{
  "model": "self-supervised audio encoder (BEST-RQ)",
  "input": "log_mel",
  "win_length": 400,
  "codebook_size": 1024,
  "norm": "batchnorm",
  "depths": [8],
  "init": "trunc_normal_002",
  "optimizer": "soap",
  "shampoo_beta": 0.99,
  "steps": 9400,
  "warmup_steps": 470
}
Rows from block 4, named by matrix and row number. Each number is 500 + 40 x the weight over its row's rms, rounded and kept within 0 to 999. All counts start at 0. Numbers have three digits each. After the name is the row's rms in percent of the matrix's.
# c30: last pointwise conv (model.blocks.4.c3.0.weight, 384x384x1), inputs 288-383
c30.120 107:443476450489527518489519549477515448481518551490524451448465536553540501509456494472547563497523559483463500483512468478524456537511550434456486507478446474491455523462475486480473500492482553512567497542424487456507573472504383447448480443451498435580485493500480460481476495450503537462
c30.121 088:457546476506450483562499518509484454448450454442523478514407476459470527461508524501525494513425503489471496496446481508506479425519526494559548488509521486478482462474445504564484523493509432526520451471548455450467519499531564566487451530541536514461475430483429532509551525558483519470
c30.122 106:466540517466500476525527474463508423500536506542454554611523441511472558450517540471474522483610431509443421526445479496507485454491549490530451497558472482543586461554461500468582530577472490526456519482478439474515432457493486450495524522502493590473571505491545465491455544513564503494
c30.123 099:593524453500503555500535526495489524465491524478538479503390432454552484473462446492563501445528531526512496495428532517524498528484434446570559492493481506497473544482504452500516550550469568523525498513506463366464455485516507475517473549486556497604570498562530535566510509473495518517
c30.124 104:454478485489527466442548503479515496495533446528463527618562481492533530440443544519432515523468493510440467558447503489402597477459527447484553505535446537513465439500479510490516457537455508441519527459495509478560521555487567523583528512498485519509491500496487472543547502416528485468
c30.125 105:578473496528511473423578513479514602525492623518466516472472537476516503517533515469481544487476482483515486454494463437534558449519537502516477433622565525527430548590503495555521531518501505479474498469520461506416561466585512601503514484496551496440498451447515520440486505463447444491
c30.126 105:556462512505517526484516489491514549434464457495484462543540532517510535512445566529458526444487526490445438511543518510519509511474556514478507501568505447532491476599493505574503487528466445431501483403447488557437514480582518495458547473471511601452499492515509454496572494436551521471
c30.127 098:490541485431479464500532558499490509524493492455523517490501472460471503508575572550475463422403513497535478506460503515530447459501479491504464516431478536426433581478527488508513531518473560526450539514513562506490468481434493514484461557524530533588547609491532486452487540497574506480
c30.128 090:442517521453517500430488496474436552528501516496409481466487525521527462463460524475485537544509450520484563515444502506446522467415510495509459505495554508500450434555534417491582504542537514540545516527482511529458521533492535436491532510496474512503516543488507566522486472513468535497
c30.129 091:480470437498501539566441499456496497499503546487471485491518533510488478500464523534533483469481469506526491450499563510448512458470398489493525482537479495562466422467490500487453511475473535473477484506521511512519516496507557534512511528488471543492479514547501489496531514406496508489
c30.130 093:478532520479584492454485521473489517515492484458472534455450469519535562521487474478516477567497476463525533443492511536580507508522450499421408484469472657521516510503454535512436593476529452489470528438487520471546519479453523480459470487508493493492507457490503482567484442566510537455
c30.131 110:531616496529481544519518506485483621537475539545462476478490475497491546515559464462504549499457479526502553492482538506545420500490529476487492519521449521450488548480482551454466554445512515448496497467493555478490472452394518429484503455431476493488468484443540480476495534442473452510
c30.132 101:457491518486472480554462527437470465517478468530574485489499484471509507492520510498472492533546526451411408538476549526470474518555445441562538526458508531524503541523516514481524500385475500451468495488508467528489444556472505503538482503521520506473530453520498523501458491575508500439
c30.133 103:624465510497461538511496496446510499481468430492496500505524550465505479535464445476591498623492520456516563568480524537503523457426528516529485508507515490492500564477500471470558512543497492508486468518505512532489486476488467568479485501509483574530509556461550487382542474531498518515
c30.134 102:527508540538487463559513505484490486415438415474487478515476498534544460478512540532583545607559470462480561509546495552467509553550471448466486531469474516575479535524468526501435565497527468502473492482505505603514479440461463477486487478465434479573589485480457494442479491500488483467
c30.135 099:539499497537509540536414460521577528535577560496453535474513531556459526481530501527505540420515497480484507513470450503462512484520520445444511478510571525505474501475536540512560428510583515489480471438498483505610474562461440585513515564514501470531544472458471498478451543503459434464
c30.136 100:473475555527429502440462498510519504491469498433487599468468494490470507506524491479434496526488460486532511488468487578503458471498487460511507529531491491513512540481439526500453506508524552568489498535462584442582498506480499506461548526452478483486489463527428463465452445505434557596
c30.137 103:496464502510519558461485549491515469478476451549467497612486486415622427463523491512456496511498573465504520622508567437436429439513492502539610553482472505603434552502611483477496429478536490550470475520559491472466453472529508560481447494499541519480565512503522489422520491634465557498
c30.138 097:408489552509552486523473450527465460510434448472489507491434497459498455482473507423531516461521534470427501476442574606523557522490473472450558535516605543436493629545551547507452512449516494467452403489520432465477469526538503479479462522486402488462536487490490502575504523479460467512
c30.139 099:583513492515479488443436487532588473521504498505471441522517503515523494503446497502511535476481550462508430565459483528512504543548443470513487502505540552445518550557498430475490566484445492438502521576498457459504422457455475445514453518508478501531521512475491448527482493544485543454
c30.140 105:498489469553527530474455458481462506471532483525504463501523531517506455546530570407514556479523481414518539544457397575570558464478491541466544522519395467508524541597415487603523462452510565538520525489481429481486498466438500530471500399450551634474441503488545523520438436510488435480
c30.141 095:487475468491516493479469450497496511506472424430501498551541485494527505483525487480501532474537534497523497440546556497501516520493527534473502458485469468533532413498482505483455536513520483506453495509494491491547549523422511435467517524458555435526473493431537490556509437501466473432
c30.142 101:552493463494507424473467464537481511551447469484468477561479482579544518438454580493539498513552520541479508522475527494451441480505505494483508469459470451532524566427470471483511543524523478476401452445516500509530480534495498501578520524494467514609589519498444477485436541467541481501
c30.143 096:489501533469500465459482560469459508523497512565502535473514483517638571486526463530499494537501532487512467516509505463414485526495481577439474470469508596511505488505567530497590470478508569454470571495461526547490498422508541522489534493563478483481562472458463467527492506555506515457
c30.144 097:526444507478470511496514509564534540494477510488480481451455507536483460484556410566515491471521510488521476468486469406521462482552479560458466511546479484474503498542572474419448495483450499486500583515527477554468494517488442512443492498492457472502500575462522458521501492527562544507
c30.145 100:496539512490445480529456533502525560484498430482442508469498496492577556430502440533485521579530453570432526539480511562554525498520403508487516408448524625408470504442582584539585491446514574546506528442470457492496523471509492459584430458500494496491459460481530535515569469457502589512
c30.146 098:501581489498504463499437485488465425473437516468502477497491528461498566456469440493473516549457465540530501462454461509496489455456489463500539482561530581410528498446462466514452488462507504503508497646518455534449498482494534488539453479474541518506446570524480482483482472453501560495
c30.147 109:455473578462536445450517558486427508499472572520487505506539475480456519501498433478366506476515392504508530482497431475624615495533491557474500525487561495511469502516521516485446581497509536455485504529485567388611502475427513513555492596461498530429503479493516487467490447522440574492
c30.148 107:436516479514459491449558405469517426537507429583584541491504482501538503474447503490527486555488524504535515533464566478422543512473430489476467532488588567484474520454440428475469456514503499474514520575463447469492488479534528533451450463563508467470443479583517512489613504483478504459
c30.149 099:447464435529533561470440506451428556502612482498500516529467524473488487482475490539462495471565449473466430432496455541500497499485574434477444493493538538504467494529488507435610487471508551466562493481418491452481472466484519492496505547508519492457483450483524456489483520550461424512
c30.150 102:440451463490546531500488525495520564469437512519520486456466514438533525524484554470499545539585527492527531489520466511486482514592509512508539478471485597571459541463568520466468429511457508485496452460513483527511469547429470458478426463524499495467550471566502523505476480444496428411
c30.151 096:573554481510590498542550469495530483530493478466492562474437543472582540478475462403424482607561455451522430506381537429486504511442425520530527571463443517501444497538461464445568517455584489413524522459500502471553541396479499562462552488443556379475480459464506452473456508461505484470
c30.152 096:494429511460464510508469595485529505477469540566487543478480494469513520506494462533515498520548474509534477512573467479497485493464504453525483468527539494502507539510513500573633521539464541424523543456526442468508429489467472528466537550536488548559582392532550564557408532500455475475
c30.153 097:472484478507457368456457446493559494424547508470487514527513474509458521512476547637483585610495520478496480523545506445507466647522533586458488515533507490465501497435491511502499477519551491540529536419600495562463504558458516396537511544498540452515504479503447525557532528526478535513
c30.154 094:557572520487511520546518543471506498457568495484476600528388432536482535590565556445496501449525524511523398536454445436471521576479567478458421518507489504518459521537550422514480474575539488473528484474504480488478498474470499543485483533497483446540589476487494457586511487528493497468
c30.155 096:588554493429520477494494442497535519498429557480468468471481514450436486496448542402560519409465538515513528474511486579469432558500502472470388529516491461420510530455478526501501514463476487523558489598439546549509483543496530514549554424491469501544507470509479537505474594488477548489
c30.156 115:489478477463537525594564465529494501482467527450548555441556521524540475465471516482540540545626481475467447521506450475540478467478491550528515496530446574449462470554388466477443479576501601487412481441478528466468566496505467440467407481448505490504530392460465518564422524470508446609
c30.157 100:440490477535453484504502466544437492500464588528497541499499457492477481464534623550492467540468467495531517555464541525458484464428468562511507422530442498510431455512493521509460507430480505463572496479485483413551568478492461505457464506536514491532478517486463517525474478525510446478
c30.158 095:528499565543507467581467445474449466473490539524531493559516496508481545513532470443444530538502460491535481498512477539466487505499506527495479512504512472482500507556462515526467488510496547587479443496468537570492479476466502537450486474486458475530485532499509515542508435452549526542
c30.159 090:437423499496466502539588462473505448473519502552495536485514515412483532471489422428464511488484468519529489438554543532515464510506538597486496541487502498493472550505496485520485496585488521531492538480528497547530502511499494514573450493533513492435530547518533425481447503463537504487
c30.160 099:540502462493519521512485461494444435530514516512457475420519464461591542548445474477494455509440478459449505533549498482504482493465469506539435453504543458545524561462482501471516514478468454541557503522514585488559464468484514527476495515565497457489501456445506495505481542455454457479
c30.161 102:464479600459532554535467506550447543539480508465474579444498475520490456502440476472508546514537561475546496593551539538470419549485482461464553533505492449543486571531509468496491487517484462415551520498525455486492522526562572516501482520476512493534486522466435481423506504555480492513
c30.162 103:560530444462482529510506569557454410475496477457520363526464459488407447513449490560524555525495439432486524457531483585508607508599533471440484490485481448509459500545546493513535462486436491533578503648479476473532473580488477497466448514521486499536555529567449498474413523500472560510
c30.163 105:493528504543494441498534463539478537446537498455513490444459458422455537463506473435524425457528578464549469475486484495516496604549563516557558491465528548482487472495532434476510503547493491454539583458541523440561492471439489472542484513510525494439560473472541507612543498508498470513
c30.164 104:591546499519470515431456511454534439540464541447453563439483468470568482448566540468510443534463511500467471465522485455463492480450490527491495550442509405507481470522513508532508489495456508529481535496483493496445524513563573503508458502517509538459540546487477508526492479550490431498
c30.165 098:541511527498474544509525492490525534517536513478501421471459513445479509535506523497509513454510454475434515486498537515521450549476566497493465489477461578516434565473475473461547502597526494488538442472490477507432510477492499588405484512537530459524512511524428487511491497469547502454
c30.166 101:549592496461504491487451448398448531449434494482510522529562422465478498547478572502491540418464465501430527503553512481507469505545454504507450522465516512490466496474494560472514548491591486489489484454530502472487505434570434555492496487427528483516540500436581540490566532476514473518
c30.167 094:556507453479511523506453481500524487492541410538475531520527523418549541508484534446529441421555518449453556557506566490539497451521492466491539548493489480552536426484506478484518440442582515472506563463565530555526516477513547480508444540442476460537559484478503464476451541448516499528
c30.168 109:390530563493500435480513474492503515493483472456566567503500544503568535457549503502565430490477492466471497508521560520456475570521488490531514488482476476494461490490572570490513513497485520532479465501466496469450471481428466533569492525482471529448514518523506454519478504393508557538
c30.169 105:499456572494482435511511548476507497459462469433525449566515474468409427462431535465597479523438493503518489480492461448487450448528507505496520530530485603447496534494493477505513557558585488514521497619518433543558493562555504504485414382551525505437572466549491451496472478504469505446
c30.170 099:513487492583542495471484489515471463498498524533525436480510480430537460479490462464463465551485474505499521500502469505440563557494533473537471473550451487572520482476509525503470512522427457435496442464472535515484526464436455491457523505482543478488488424520535579544508526514480540509
c30.171 090:508459423468472571464422491506432448534488500478458486486549510516531431479573447541515597503482475506547455507501485527476510507447524538465469510496490573504462527495492425461484471493465543510465530474448467495532492487481472492499495447534491499501446428504461477521530476554452526468
c30.172 101:566556479485477446529588488464528540506472567477476517516458477518548446555508521494491506525511430454428507504481521485562503484508534510514476470521514464564491510525494435455485531505458499522573470500504489495497478504461435515500550502500472532511466490538507439481552457607475539571
c30.173 097:503526484448478545544524523540539479425495445481441460517478560466536499490471520548562531434477534456561525509496465452464471518453519456452485481461482506507446519546502522650541473512482491499539544536506498515511477620463492566438591475494492563528522467539485456547478536536387500445
c30.174 097:501528517464426470499489540528520456416680404500469451500474516428472458506407495504415421528490482531595458515568510547545505549531463545528499405608508549447513493465479473522438517444499491585504590554523533479456553429571497623493512450537439480385501472424557485456424516498525526523
c30.175 104:531505453539564483531495496507478509458489454502424533447459501538478459497492458457514545499467476487467574500439540490590484497469520493476521500530503503485464502499517503433482574482488512557569505491411427438475489396532493519505431503516522499506580450434537481466501484474453401497
c30.176 106:508488480419501541464462569356537513480567498541457458376496506481506541492525557492486471603419526497477467435507546479507486476498515470488503486528501584575521547435524576502557486510518526468510486516474490463478579498507531431435466453479511455536486501463423474437495474526501505485
c30.177 094:509617454550658498500535423510542489519451469500510529432331601508470507471586512255466529522457529484490531451468470644505472517484478518509462521493465560477480442565526560541537525464593593529485484563456489456527555428578520549517487447508515406462527397480477510494426483504510543459
c30.178 103:491518402488449483589548562503510440460574514531577517521451521516471515447465550391385473482533522439454478538597455502581574488547470571475536430531533543467445498512528482560523537472452481543519627527593537550525573427473499440485580516489443487491462513399547470552411483477514574496
c30.179 104:476484537541507494472500423479464502503547544467485475496442460463484406443497490484374492469457515490441511526578458482533504498520462589467507583483484443479475402525523511549510525516468460514478570470463549464482489556419479541460474508491489454381479505456449501483451537526468479464
c30.180 105:467472523542432490499534539452479485437548491481537511456505476486496540509517434442452473486513531465477422484476611542457490568483495556489513518489460507516522492580561523628513548448481514468472503408447563480567525424489439514568491471491514501513493551483518493478464518480477529534
c30.181 099:468575501542503471531545567498502525493496483478521490474398463503478496464532500561493490459578536492492477542484491480530517539532515514523459487506516539541479457482559517530524539487519490540448543568570538465450472513474521455440515509539530505505494433428467503483447436442447492514
c30.182 104:514518494521459447600524493463555516428532412491500434527498502505513510498538521463469527500514542449529547486466495495488407483479507498502508526442487518461507517527482497481460537475595476476531514548544558536519483534433462531439495494460522490581518474508486486507403579450522486521
c30.183 097:567456520512562437500534425513484538515485501541482520497532537535472548548479422531524436492468430485513496434497518474449500502424598498442464467490439510544516510535521519515491508526468496510547502506509466465452504578548440408483505504455514445503502474468439514535557442484525402525
c30.184 097:484453490524494450512459450497469464568515469497489494496476435439511433479491427458519500483540560549485502511523491457457407481476419472431504524450432530557445536465450472502460507466494472421479449522453457428464419492494517488519472511432526559514481564502528531597494505490471472514
c30.185 104:549493474454607439509502487504532461530492499486510467505477533419472504489488542467575507582569502492521482525472416456535509509464502506489471523501476451450455620495606466509493482495460461510480433534443468420459532534518526458448455448503456451527583455519467512507517509486457512482
c30.186 097:539469466516464484578515443506542517499456493451518489478476526578481529475570514510431446459458625546538557561518483521467499467521548463520497523493464472555410461486508499498474568471499493486500470528538452420495505537438466477475500443507517504533607485486517564521521503414507486530
c30.187 105:541501505526463402527488481501485474436554538510515508506531497486578427481565470497421474453564451502464463489534489491511538479508511466519550536473448612512528487517441580453482477525486483515428533481537489500436500477528489515453548498427480569398556586464531520501491570539418548544
c30.188 105:466455484489497593510496514570502481479503444523586511454547496612539547522521480457503401452520503554519560508508505477522553538446464501500532486494557423492560461486512477505539521491471510468535563548454475447451507504494467549532498452473428454507433543517553510494502479502472443478
c30.189 103:519475461509450536451505524451479454506357427490570567555489481426539442408499472478419498546547486508558493525511501556454521505510501546506523534477490508459487513485460503551506532506483510479428531514498431459508431538491498486428541590522514504525386517516490461546492434434511464533
c30.190 100:453476404458497486526474466424611599530477508532496469459480546465421458488457511483476496465448478462614456466510500491552519530471402444483489407486526451512434517455444429499513601496505494509509487495493433469554470523554515412568496484534481485499457534530458434490495532416476525476
c30.191 102:502479515525468484504537450506522503503535502459487531534417495484483518445473527471450487444530538467370493606500531448545486549511473482467474498457467431516455503590487474538533500508515444472452570511401470470546495357476491516510349497436546425465486472463485508536479497475435516501
c30.192 102:535558559514481505500544499499505529455474562528509502439451456483471554449542460522503457491520472487423517462436439507522471581503535490499569487417534463478480526456558519459444532562541529515438485524529498500426508478488468487546511498551511512536580472445442457518441533419510531504
c30.193 095:526445477479496489533448505493543475492473541475415471519541542506461453506543516456469523474467511497543501534504502444435481446428519535425449525524465515494467483545567454486503548508586521491512500431587505452504522514520444552543508555458494485510515492532505532525511564525469482490
c30.194 103:500525510503500512509485452622442508597449481616495521495450504463483516601474486373455507467479537417488487488476505581561452534499544573455444514579489477530421506695562528518484396488445502569434424464460500494492538386512523492498483515543493623511470449505503522502460458474543537532
c30.195 101:511485554507447566462508424479440463460493483470520508469462504528476480547524477499523527611515502514533559498553507487456490464520543471435534493505477589497532472467579575487484493439476539481419495575498538464474536503507449503520486533528554524532512506530482462416476481468473592500
c30.196 094:492464558455519481489456511528460473474524505507460505455518514478540478481491472491498469552516545497453526482548525459497470465533495544516512522492421493421466519468446484450506520446481466529423420480484481518550526575468508503521527502473462495465501528433479484506489501582463517507
c30.197 099:512448490485508527526454481482491534561483596515587520527544532494484594475437497512470520500455520521460511465483482459558462508481578458529586508479497502483537459521504508487492558545486430504510476494458375518454479458540414569470539519484508562520568474490472538456576481491568481506
c30.198 104:451482505519490541452494465445514479528419464509476581549458496473527528497517513546428499557544505443506515523484519515554496492473529549574508522484510623493430492458558495563546469450467451479529485490484518426440440503467530523548440465539483461579453575505511627484475474442468590440
c30.199 104:488498536518454504485480564522495438480438464512590453528419545472488451495524480547499561475484534520552431499503458522500486470463538507440458470607589485410494419499454514522498503468517481570425518455496466432474539482519555518512472485475472562446442507525492448482473509515498480480
c30.200 103:477496557492539481421478505516501543552489500453508543467564524488448507550514445396552496505489441547490451540455466493503452463459508502507458495511541511504460550605484369479471508508495501510567440464451487526501428494502425605564514486524564453532478510544504481535466512484499527425
c30.201 096:543469509512523496437475430472537562471508484515516457489554490461485573453423480483424582565518616514476466606496538509456494514494521492477514525475513599491506508539573592514513514541530505539482512548460479472458505481555509534571460475533416495558503527513538447485518492415564540415
c30.202 111:550486515478491454479588542524564490457515493503454441516470552444467466501501509551491516460526471546545478485473560469557469494604547498501472425520466470458516544443544519419471499569482502449482542534473594446436467468479523445419494480461461477485492464534505532513471500490506434464
c30.203 096:446458539498494465467500484498533542538510488527488520516471481469474526497486506548520514496413526488523466519529482502521500505497488524496495488521516480535473570423441536542501554558492483490539486512481520438522560473534446549496498471492508519537478535459546515511473519547521564496
c30.204 098:561511468547488595450471542533426469582504486585439409435576553485500485521506538445529500530506466492531546434415439543496511531518509527490503494533443469489501458571446500534547497460523485457512483576465469511507542502514523490483501560492510460505523495478503540492442503493482477517
c30.205 103:501502524437528534515530464449446544507478487480465513494499555482464450479525494587454483535488525491567449507461477504507449481518522530554499390569574471451483497509558510526524514497492415502479517504521594522453548465499492489465561445495456495474445552497532493491508518568487528558
c30.206 098:503557542572488511492428533461493536528503531479526532511572518459482525528456517482484448484546405506541502563542437506463540459481503476503501494461427459434514496512505485469486502531531540528449471449520539452467494510463463573463496423471535505470424485552525471434576526497478446459
c30.207 097:466465479501479487476468462488522464454599530523514545515538494506465479530488442457488535494504511591489550514485512495481552523471549511506512439587443507428507441451489503530501475498501502512468592460515430501505454527537487522512455459570492493530450534533478467504474468468468480524
c30.208 107:495493479439542517507535496455542534496433483480524554504457472457480526495552459455476501533507450496451609448480542507486533509549484487550466489489485529586539422496596536543505520536509535479455472544441574460531491488527528510492508546469471481473517470492431468556497460544448447506
c30.209 103:489481547585473460491474512509501474453408522514588535499485490466412475487503503546426505467524632567527470624440557511514531503509471531465542498465527487445536525495515467461478506520491459459524404574503466520450540468492488446613447447444539536541547507540492509443480485509505560545
c30.210 087:545527488496532518601449462511429476509473477492514450510456511516501486525410538500505480480473494526510543507487517461544499478514453578487478500521564476475505579461479528480472544522492494540489428595503554505517503469566542498516557503492477500559462538467483519488474474504501500566
c30.211 100:531468510528464451492510417502495525447502450525475409475504455532465550503475572482496597503495540471476509539517532474531588540551546493567454518480466515527561484457507456523506465434527469491541497468426546543429501499549550500525540474536567516490520466484453486476530464469418549457
c30.212 106:521459445457527498527549515505468516508489455501462543516548459442531534519525493436550441515446520533445463452461550585497474521444486519498433498522507538498474564558565559504449576499475520521494495397501587467512447535519496463507490454495447466466486525515505504492506502448558532451
c30.213 098:560500529447539514457577460563524489520540486498434459477531450464555440490508527542498492507456569549467463572539613496517474516461559489498511569446462515516465528538525510532494476533497473515469525540509460470497479409538582457617553447505531505451475536475496528433539473481493507462
c30.214 091:503475492492497503476480477428522488502403534573530465517517505514440500498544572557492459498515517444544512608540505516466542501433525544429459509465446613526506521524588545451465541487495539488478458536531488519513497475502439520507538543508497508583462497487500499458449510436493499503
c30.215 103:517446435541474494520503475496498455501484435505470498511493485520526495488450494461567439466500522466472501479507477502476533392433448497553525547484435438533403527421575512491490473452508471454502494452503613529507538475475481435426510492483476528489474478538522427524527429618402540426
c30.216 103:561523438487503469508562532511520459500488494490521510455443538537496470504479498427515481481481480462506526580430507555486549547448525432492434490529451457524439490526494474517516493394515565506576536513499443461532465510554498525519442472543498478503472498517530449434549462537499587451
c30.217 097:502568476522516483549521544478565490548537449497531486489394486473402556474407506410533454556517451457536534463449547514570509509482484469479494465513507464528583597569516466564515548454507492513505505480514554455459527495521501439511527538531489510447506545524497498502438562456488469494
c30.218 108:525526511500489431516453516402493486561535508585441518467533493469523491470504515539461512492471504517505465467468494465460494559494488522416529558464486498478468426478542521530527447550483538467479548488485446474435525509521510488483479498519449456475539545444434516472569501532492525493
c30.219 094:504506529460522555505470534507540531495508529518485449501458523485500488543508544497571499476547586509511509479547443426489438485536459479542490487497529488470491511523429493421562515570439457472499465469474481419511448512509414507526486521494487490532456459497474517482475525527510482542
c30.220 094:556524473392566480449469500552443491516481505553417519497541559519561526528506521499540615525505473482515453482491479481446482499504437467516425545536506644451533458545598541521544460475488540545527422427543554473432455470519469535502548579484465433535460518488520535546553518505423524477
c30.221 098:540519541528531451523506588499419461502579503489408444502579468502505494527500573548497466480590487520460478529514506455455463534496496517450546484533542503502638446549486488512498562517495460537472473444539430505507477429503490503518484579522494446513504557537541471547526511471536493438
c30.222 114:436530604508532530439434479549510478428524501458459487428507534561553428494502468492477504528503491489484516500529552563510479510573472479458554453469511515489520501488480514566536574396496488547475539534412465539479501535481487421446445461377562535539464444471494438407523513509435522568
c30.223 091:593521462439513499467410436502444503489473445566482536543506502495484498605449483429544450430533444469520525495476498494463540550545430533456446480515498488540500567479478452457556506493495568508429455478556532493497492489601477520532463495474543541482377449518512607479499502422495599503
c30.224 097:499450503480499440460519541433529486555523438494478505529554532511493507472437574480459449523517503537471504528580480547494466464526489515485515546479533535480416501443530491478483538466578460515513513463483466469469479512450492463481453484490512538462494519458534465564500426479518489520
c30.225 105:501512521500464495464487444523435430484476409503520430554522513542484540519548517561444497517504429510505441539486529458492508533523486547550481497557519519555513514446531455467499470503501508550539529490479531539494482516515513433504529565484577459437543526508447505423469512424496530467
c30.226 107:538571513494527479536473601511445526460497472471505466546522465493563536490578531498552504499579537444536514480460572440431530463539483458485462482443522522396547535482517439435470515529508468522546483532541564516499565511565586586433485519499461485514535516429444465564531477486508433504
c30.227 103:451497543518447465455543438521501499466523498511480469519489536549517487506531521489474467512518479534543500491534518479482474449442502459472509496496469526532449496503474491564498521517497548478427479445474490545479466556484488450568553486498517498479532503538480480501491468525489472499
c30.228 085:504468535532484489540511471453590477493512465471470527464492474529533519466525480469458560483503485500512455496567503484537485534459488488483533480565474445480490484477567520505483506498472481498483501473525461516471567514519532536487496519503485470507491514524524522494516418505503458480
c30.229 108:547540493549465545488503497578496504521489453527506455514606448564514497560471492510469499458483524505459471553554466488509485566493495508485494519510538496518550492508477518518574538548482477486515548474410527475559437478464521486512502539526476511515514483485513461438517517532532500424
c30.230 112:436420443519496435468473472539531455502519442504532539446496494515461521597481509556545471561490525513492567503576444513497501462570446480526462505493480514433477529503492550484523517496466561453464469504435476507482455471495508531465521507490481492582518488488520538493503608497513542528
c30.231 102:446512527525521489507521428477457540467441459452481458587517528507600474473486417440494481468567539502483465514505483529465500553501504462446426465562448397506459391464521566538474423510487461450470493559463416411526490440467579570552450515474498419482502488489514458438505447529459538483
c30.232 105:500520430458539495439538630476557465474525472521466539495458513459519455496526512480513510490599465477521523505441499532425455499482455484466485545566471530536475489536522495460664485566464468454540532414473545535480457510468528494516479506441462491499551487509544516465582502515474498484
c30.233 107:488461453486507444461494483509458445525465443518489445481505460514504549495527476501516483527478518547499453498459435516475563524428496501510551425522533592503494508548575588462504474485463538436517485484568463520431520538487490486526438554476470527468576509533541476512557431640419577519
c30.234 096:533543476408503580511563563522449525507478523437489515476563547469464495571550472515499421431575464468494421502470490433495466513582439526519479485471520438437486472459441528524498454514425457455456465508458489500455521527466523553546520508499431476508538449497475519552512547483503465518
c30.235 104:482564587515601489530621520470543459500601507591446453464464514474456448446475518436554463520529501435558521530518487518502524554544466483499470410559454481555398530547496485485502447473536508594511532492636552520530538517495427564501491456502530439415527444449511463459439532471480524518
c30.236 096:491482553548483513561513488549490544525484480544571527567546504450489521420491575566514508584518488430469514539493507597537477540468501412443478529485527484477512505545512487545514459475481519499413593554454486565495501460532495430563484537500491479512497455532496453525447514608580493437
c30.237 089:461553523531502546562456472499573510520661500492482534484478501494503446435515385560488525494477466425458460512538475450517518507331485470475519543457548504506463487516573467483506460521542490509511488417519486520493482531483487524480489505483560373526479445500420473452536537491570457484
c30.238 100:504496477552459492452505504527484492461526533472539564483487540543557466543513448632382498468501497543522437474539469458452472571481497533519481465513522455511413483443479492412482478531524481554572500478513534447444507557491544576486501415500502396540441533485441486469401500493521529507
c30.239 098:513496513492509480563550542506461480539464508468526429572528499523464475464464533428462552443450496473490450551480514454471515551446473490508494472490482566518525459504557515488501485491482504543587467436410490550543492524518531504513521534519519541462496538441489535457488547548494553507
c30.240 106:491509426513452484500519523455458512601456490491510514481478473572515474457477481518508472487433508442469458482510473478425579455481472486495469488513521515431523518485469523521503441451471479567500481465550480403480491480542494492530472477500470567494456454462489445553471583485500453490
c30.241 107:515516463483535462529491460517483442539483482538527474440465518413469524462451532536539533552515447495502568517463428523493471540509446435477520509478534507484487523552469452490436510542475507496528478425504540506453478493488469507475485493477436465517585542510474514462503468513506539521
c30.242 098:521484492436508480517509499588474409445476431546495487550551432597499445522495523491479504464543482560455464461500468505436516459485508545560565486460528619529489489512549591476494450471501464525559470580497542529479532461426534529475491441471490538470556492489565538485470502574579458555
c30.243 109:470475488500472472520516522521479489533521575461492478546490482533463486533432511522473503549497495656478467481432492502461483449527493460501477558494471523559539476463529558505447612521521441414477482470495489441572518426439480515482462502585487466528471551480459472500456528421499512408
c30.244 094:483534446483470499466510598516600495448478445486483494553479463471486445470474508486499443518464503488481535467496437495458562471462584478489510498472492576440493598511467506475486457484478489491579510623413508603605480519537426528496457568531530487586433553552467508427534522448500548425
c30.245 106:460509600419484530501475564549569474506559524487454553525472523468557474521511536453471443490495509475461499505527453492471587545513549555561482506463509520511455520425547573542450511576507550487467560536455474492495450513487450511501479529528548473470547453429519525549525504490518513473
c30.246 097:542495541504522510502444520464538512548476493470558423496495488464531449410449485441460560424471492505486490439454505504487449483507494506524530551519511535546454524489463487473421492540498509505457469491523502496527530517498525465486504524518463535466507552543464472499486499484487508518
c30.247 112:512470560587514474582485571508471469447462496475506489517542469520478549488471513442465497419405487533434459490555480489468500495507511527562478463474575542460509476527532452486478470482532505509481572457473493449463532510475428514494468474470476492408457515514582492566526513494491498509
c30.248 096:542461581462496545669569459522517538465428503455468506373463523478434490455444486480539569441560419495430415489461473582524509482451475511480548535509484506466541429523539588434465457526390463579475469550514467429396479455501525489523395502510489458454542476485524515622424481502466622447
c30.249 100:484477494566526478513477470477505489501435554528425501469476468522466526489499507468470570499582453457511485513517474574471511493501483497494556517457472439431452476445481453393481551527576437522509482447478506523426466460512554618458542525528477543564463516532518500502532518480463470557
c30.250 101:449493543439514504466526508482539525472440521536514454549497602471566428501546510462522500499413557420576484466507491527579474551541483540517478544474463474441497515446555527457547533456537496487542511421470505490483564496461498587438495502500474535519535461569494543484459499501491548503
c30.251 100:471482500523485454496458508470531477500423513468517526515478555477518538507467497465467434531491506542466477471469471562492446443491526477528479430439457542467523500601517516443416486565479566547469452457490484474449473529536447505569486422447482527496448527519465515480524516530472518525
c30.252 098:478564548466536565493492455420456541481454536451555519557435435509428518501421525508492552561457538470516538457456430446460507534426495467465483534448475485550486506531540468530398484544452501491512526468479522517474499504533483490470534493522432441604554515523494526633464454530560414472
c30.253 102:504468453484569453546409555510545503494559476451558541477499479511485528506456507503496487533489518503515521464401533474439483469507513581476506477531494493496515497550504502497445477489496500507450471470484464482508533505527518497506484489514511502497498485481498494469479491583468535437
c30.254 105:521420579475571472546449520521509453542503512511479552481505529491500480499492503519518447466495489457510486488457453585525493398507481490437526548486537571447498504537548508457550438400468537480503476494470536411478555444604539472485500537517504431517493491511531484460522686499533514529
c30.255 101:492515552498551481466434514528456500563440534523414464442539464521541612501495572519451451568597528495447459503493480542468569554475479515509490549484516483383573496506538504552528440533522545464504521418591562439503600528447528508486456558513469511464550514525448509523491451516487550463